Weights of a small image classifier: 5.07M parameters, 245000 training examples.
Rows from expert 13 of block 5, named by matrix and row number. Rows with one number belong to one neuron. Each number is 128 + 32 x the weight over its row's rms, rounded and kept within 0 to 255. All counts start at 0. Numbers have three digits each. After the name is the row's rms in percent of the matrix's.
# up: expert up (model.blocks.5.mlp.up, 16x32x160), inputs 80-159
# down: expert down (model.blocks.5.mlp.down, 16x160x32, transposed), outputs 80-159
up.0 110:127112109126097161129116085170098168129119198127124131084124149166153074126157093147068210193109135144145146164123130143135160139091177157142150168195205152117122122122106120120127127143128113102121101108116188138141159106146165149087177093
down.0 104:158125116169121140134123078109153222122126182117198057122116088149110110133146100181163141160118101134110125137158091164137123109141177167086161099145138153111113134139183144140157129032118126108133119102168109122157172140097088130110012113
up.1 116:142124138104206061120200123158141142108190096132115180149079144161141185154111146128132080042151096129148125162112144132173128102186111125170111155090115148156126128132132137100083158145174162090126145137113101114146072170166119162130111132
down.1 100:154166130150156092181146141098085114112183213096138097123104098124123121080165188171212125160060072130094153144114081130071155175144162104122171133090109179129160086130121122157141080059158114157120199155120157146137115099079170123137185155
up.2 091:143112093088120125130090202105149126110126131194110100142102118120137115144131135133140116183094089121127109088139176062080159109105099128041137122146112068141156102120147047124218146125107152100155172193132128135114141099159148131093108144
down.2 089:097158119117099087177121093129095070161180130113123108075114126143108159125128093108101100121145143127084125185128091110095122081142159107189107088151133154117136146129128151112160139131134110096118146096181140151145159130150211138119131141
up.3 111:137112119092106102118137130176128156175121140177143125183137151187181087092163131173147104062122131140170183128085145128150160130051126117115110132085172074168093103146123109171122201098145142116114136166106146084160081187184129106106089105
down.3 114:126109140170118155181175142100091182130207141135162103105126134152159146099146180078156082130121153148090144131147145137132139146136118094136067146115143110123107138202118132122048084158134150124111092110105138110090070080174113152153033129
up.4 080:087127149165144145124185148109099115122149082157121194182183110126067139146138122139084168095128159110115138159103095092213083171101189126134129119112197082141110129142151070130123149158108151117134113196131145192118133112113110103157170114
down.4 085:146108131113115087100111123132173156178126174125167136084110147120135070094097146136106144126108142108071105164041123156134096105120077117121096118152119109041155172143108169161138148130162156142119075149148157120159041153105116113137111112
up.5 098:143104109193124160141102143131128148073138123109148129102176147144115215190085093139165100142125160166126113161154119149149070143092120118103135120133112131121137092104224141167049124142159104158176127095130153162093117111124099116133099125
down.5 097:157125153098174097146179133108092053156093179141123131149142123099114131086129213060129150097150118135102150114155143083151136149105057097185112134127161123141143098112128126096138108143123143106127028188108167114081067177117133107135166139
up.6 098:155155147190072120130191154138084103134164155100130109130093118068124155131093146052124104083103125166153108160104126148174159118096102105145172119110123114114128112104144097105150136112119116088095140172097137140118076129070060049151103094
down.6 098:077149127096179110149126146158112107147165156120140102103109142165121104125179109155120079208106131149062144154128111101105121136125102124157075142119129131108126138134127126135179131141119162131137160158092156124161075164188176119114113139
up.7 111:131135096104120098148140098114146157118165098115140099120103195191104149146161104150103134119095086103135124226104128106143151162153132187121118146102119128132138083136145120068060093155136116115141091108074084148095171095090146139139134138
down.7 111:151148153143114117141091175152161186109108169071068121138134161144131132179143137148129166132157117152165160132105124138139136111106130124114094134180125123067205136134122166140129158105130158111129126110112095131033138041145168138137088123
up.8 101:132154120179096145124152150127149191156110187135150043101112169147091093089157094171077156132114166140166197114119144147148122098159167167092106095103194184105123098142143117155105081097159113116114134126112141186085164115121139132118119105
down.8 111:121095121152118060108067086137163232180171154095124103110117093172103151167139057177116123168072175133090151144150078105112155133127160134117161105139107213084144098093152119123130153123117119136107190131102177158127200166078138136094078139
up.9 105:076176152150123154155129177121098164087139101087108179152106109104114192152128169098129088078096143147092165125125090136136074086104112041130160147104146153085164136085126160152198150143114121139136111122153128145135095110069116089145129155
down.9 109:136146116122154069143152099102142012160121140152132127150139101112133118082137122146123086100127117127102116045112167090138142140130108123109143126104122087156106137092123155082224141098094121087134155148112131150101073196202103107124139113
up.10 088:133123113104084147108076105135128163106124202167122122123118153156077065076194123142099187115135113170190169089153093173192098154124126099115079117127188151126150100139150103103172118167101108177147077187132141092120115188120178110154176099
down.10 091:148109120119161194118141141167154212130185166119142109121164114151129137117130111112147076124108145122077111152174146095118117128144120141191123126135121121119217085103121199173170066051125181141116108150127110127178137085174133147116036129
up.11 092:117160174142163099145090131105157078130075119124166161109085119070110124163100145127126151135155107106101122160115071156109097160131133113137130170102026179167114109103185124100137108133101068164100109085143088137071153062151141052122141173
down.11 089:119115143152077168086158139150120141113106121118100140131123103109139087130127145135082148089115132156146096123168136080124105102131099146186096095189197126122129129185117029133197139117118173149106126155141114141070058178114123094124127118
up.12 098:084152119154159121163062092132083133122160147146071084195137093116098154157106099129064147089103121148147181143117177090179135114104193080145131109097146158081113121104101125154141107153127125095130169112169123165141108092080082042149139103
down.12 099:097205119128141060125071114206137164151096145119175131162132126103094113152129116146120139153140155119114130117075095191122116137123098132190164145145144154153133123120123169081255142132159051136116114148129100169162145156147158096137103155
up.13 139:121112125163090145149124130182162177120132121115191119111133100153119140118171142123108141147105133125143156172152120139136147121110142071118179127171234162104062198099168142132072165102138127114124088118138170080120190104107134115100126136
down.13 119:150149119154116102222121102127089095177140199078164091115132111138074142124139155153145166173176123128123149070090070102136148131150149083091186135097155143114086128114105164132174142044131099126130167105142141148129081134119110117144149136
up.14 113:125201149062168156169136163062077081121177120153108150111089110113123180178145129156077132127126115150106121121114120125111179110134162184133154110182125145112114128102182173105104116132086161097140097135211104144125138171122122123098185089
down.14 094:107111083164077159120143132124124149131155125143158098081084144125072079093126123118143174170067087114165162101144102152149141106162153109086120139091191195143112157074104127115064117099153099121144119149158110151157117136167128149112167129
up.15 099:098132146125189086094125121129043113113123143156156193167119091099139143095165116119094140063125129091143176103139136114166150154103106126183109155134113110146070123098083111109110157153070119143091132101119122170077106145152170094126125113
down.15 108:109120114118114157073154108143159171093121169090166148111111138108120098138145089029142151086141171147059140123145139127145115139121073118154079071134165112114144135085131156093104072147142122095125110152134150132089071184103119090151044100
up.16 078:152091080152177140155142109105118110180102107136083012153189132151083125135022130151126095139130093109186107137137186115094067145151092188159150130104069114139130127127138111119137084120138096114169094052179150127167140118092099123099120155
down.16 090:117144137097172093073121117104158180099130159098109130168126111104122097176114137093131148132081124108136106172119078112172145084092140180141136073141121104153176127153115114116155142146128119135117204105084104122188177061119121130107154104
up.17 073:138109139070115113110193145076132167118125137054137204172088150152197131110187113074073137117070104107134114126145085147081169144160087113168138099146135126081193139101161114128103114106139105122145107161077133131111146123176116156114075143
down.17 093:112101141110154157150121085095179103161125110142099134168130135107114141069147173157213156085105090106179104134093157122154164191114098137114149131128131019143141101125141141096136148133122113152162124119134039107136130108166120115143132137
up.18 101:152118106079081165144101118135129152115138196111194089097104161138115095135151112157107155199081156104114134179101142124115135154079168098108106171129255164120108112151070128104129164096114140086141113123115158138163218075121150171100137148
down.18 109:107113156125082079169124103139082191120105162091187124115117110155121113134134180134096201046143090153180133092191095079120134100135137148130158141097163144091082130121111148136148147055112113138118108126134138117121140195090128171157102109
up.19 080:115118158165076124157118111122077108135140158130175090114193149121136086090114111130121082075137122134172138164140123083172106176090154132074116173130155147141086153086148131145182178141111154139147149131109169068159179137127130175161139200
down.19 092:189122124187115129114153114182135112131105109116146127104134106070178082133156102113098156112096099120151156103210117094121089116132178128078173071147098108127137112041143129203125105082130087113089109127178176136131179148124092175142118112
up.20 076:150108169095099200139146171123100123048152111180103183116093145121136158070147156189107105093108120142123127156160129125170152147123178160102118183179086171132114127079108101156190112138038177182162122166135122122127139170162096179137150159
down.20 108:146118121138122118137151142110146079129164087161182159142149105119118205097121094069162095113115162119206134127164157094182145150133153125075077142169105099183132095139101097115048070087123152127136085148133074099141150150186043121165057119
up.21 087:136195164100143107178145118157073093144108150151100164107043118152107059115147114132105138132102116153090135155112080127098138119109136080118133117150063201144131097073118125125115096128083107132146083121179092126143095115098133054145149107
down.21 088:051063107095132089133124139142110111158159060214162136168133153138135102082079076094049129114164131116186135100171146118150142132142137169131114131112128067179109140159118028101197144141096121137133139175128130124100089214175115154116096117
up.22 116:157130169142062128136092105177086164096089194145160133130091141167157067119187126098090204116112138107122180107126093126132111125167118142147117117085151214152106115094119142122051083113144107115100130087132198153064102091119104097122101067
down.22 103:086114112170152139148089139138138218146191122121102140122097138124119127149098125097103101197160140141154151101072128139170143185108115084145105167101104122148123128117099085064135107162093145143123167132077119113099094147085134069170120114
up.23 111:118101114116038140131092098082199194125125112158156124088119124162162148100114152111097108099095110110147161150107175139143132143117135085143121137109152147103087190150132120146109177140138157102169149119115136104108102113090118082092101129
down.23 086:111144148149178127152120119187065103083162114137099135130111125115087111104113134115087142177130118116137128122138105117102127122165152110170159147117163183145144148111103177099181149138090131129133080107168120184141125123083096082142201155
up.24 122:118156126129151110115164104176127155117139139043123119142143146170138115159136194100117166074091073132095159141131141185129159106101096107159181126146208136197129097126121143108076161128121114062075163145151177137096101119079147142136109095
down.24 110:144149136144156121096140096121104070107142176121122124087101115150118131126079124086140123123156169134092116153129106119122125160127083103172123142095148169126135151163133097048175076155152118104115052127103114130132051147122107119143175116
up.25 094:139103131075076121091069115149147168148108182160125159124134195120161055092135130145109104042116107123081131122078183159140134135093129195144063112104136148146117089105119121126082127163124130090118101153121164117110055112128141121152174092
down.25 097:123134120157143143183142068133169196106144127110125131134138152182155104127160100111059172131104114136154157114133171132132115133132158107128071115180136131064168145115122170119092103127147129119095065149120137131051150078110165139112067145
up.26 061:053142148115074195136161124164109131108163109125101113145100112138087125141111116128140077129134100153161113098085157110136076088152172126033143182116112110120120128132091129196118119133149134116165125118155108114156103170142106149102121141
down.26 082:175139093118113139130120155105094074197108082163130149152125092141115126157125125094085185082156122133201125145103119103104138158112091133102097166179182082091128150101084139101092119103041134118124101160078099093161139171124104144176123133
up.27 130:099107166177120102097176106124083150109185106107117157076119089148113141137156142138101138116101169094136160143170157117161124179068142081143132107115186092115086132108180109140074092127109161126151101111121093139155144109140098122120084060
down.27 096:174147126146132122099134071142111103117126146077200146147107097154111180089076131138183107174185115157122132126106095126136167148146111091141111177105117131152165102152124152124130135130147105132120137106083143144106042165147187170136160117
up.28 084:128142149125100154120120159139079116117141072126170205120128053120184103104125113155135149141139132066082107097147146134099094079095113154123110092176126130150166139137162122122142178134128132110146128104172180171167119129111100114099145165
down.28 102:158141146135102200107158187138174084112037150132103087132133133152159183127130142074105168123115151122151111113066106089132097102135107091077102114130166141091160156098153160114076169114104156137125137121153094155110139086098122158128163127
up.29 123:115136152132156161164207064109185162114123119099141169103127050129148134155156135084169159142131155096110130126133117142151142102132162079195166107115167149143106139123055148069089105080122137116117115142180035120097122109115096067081194119
down.29 119:157118140137073159176181121148043095111150162125173082109109139127079155093112170129111138136148078143134088152104126164120127083142169090119086182152167163087129111173134152136137156144156118113143127124232142136130140118107090142121191126
up.30 094:172114161125097144116064146099143158126116190171183167123153088112167118104128102118118169147096151140144140100079098131144160149085082145147124128122117157145106109105091108108178104154092141061128101179100147159096127046138123134085156087
down.30 111:167111147138169124089094126148099248129104106120044100151158151113127093166123085155082141198104140112153111163154110167094112165121154135091131134151159151110122128141150137188134129129131152123140120108179133138133205057130148140098110122
up.31 065:142104161097125161132116109159125106145059101128113136129107137133097174139159158126125162123064095162166124143060103131062139182194109097129157110110132140106165108153109085066086129112116153146128131067124068117150172102084138164162141126
down.31 074:174112138156164157151115144069163108180110146154165124072125143147117135182139097169113172189144145111081090162093129212164121175122107166166148154073155171142162119131134127142056058135166160139137102149146120118160140097177091153131134124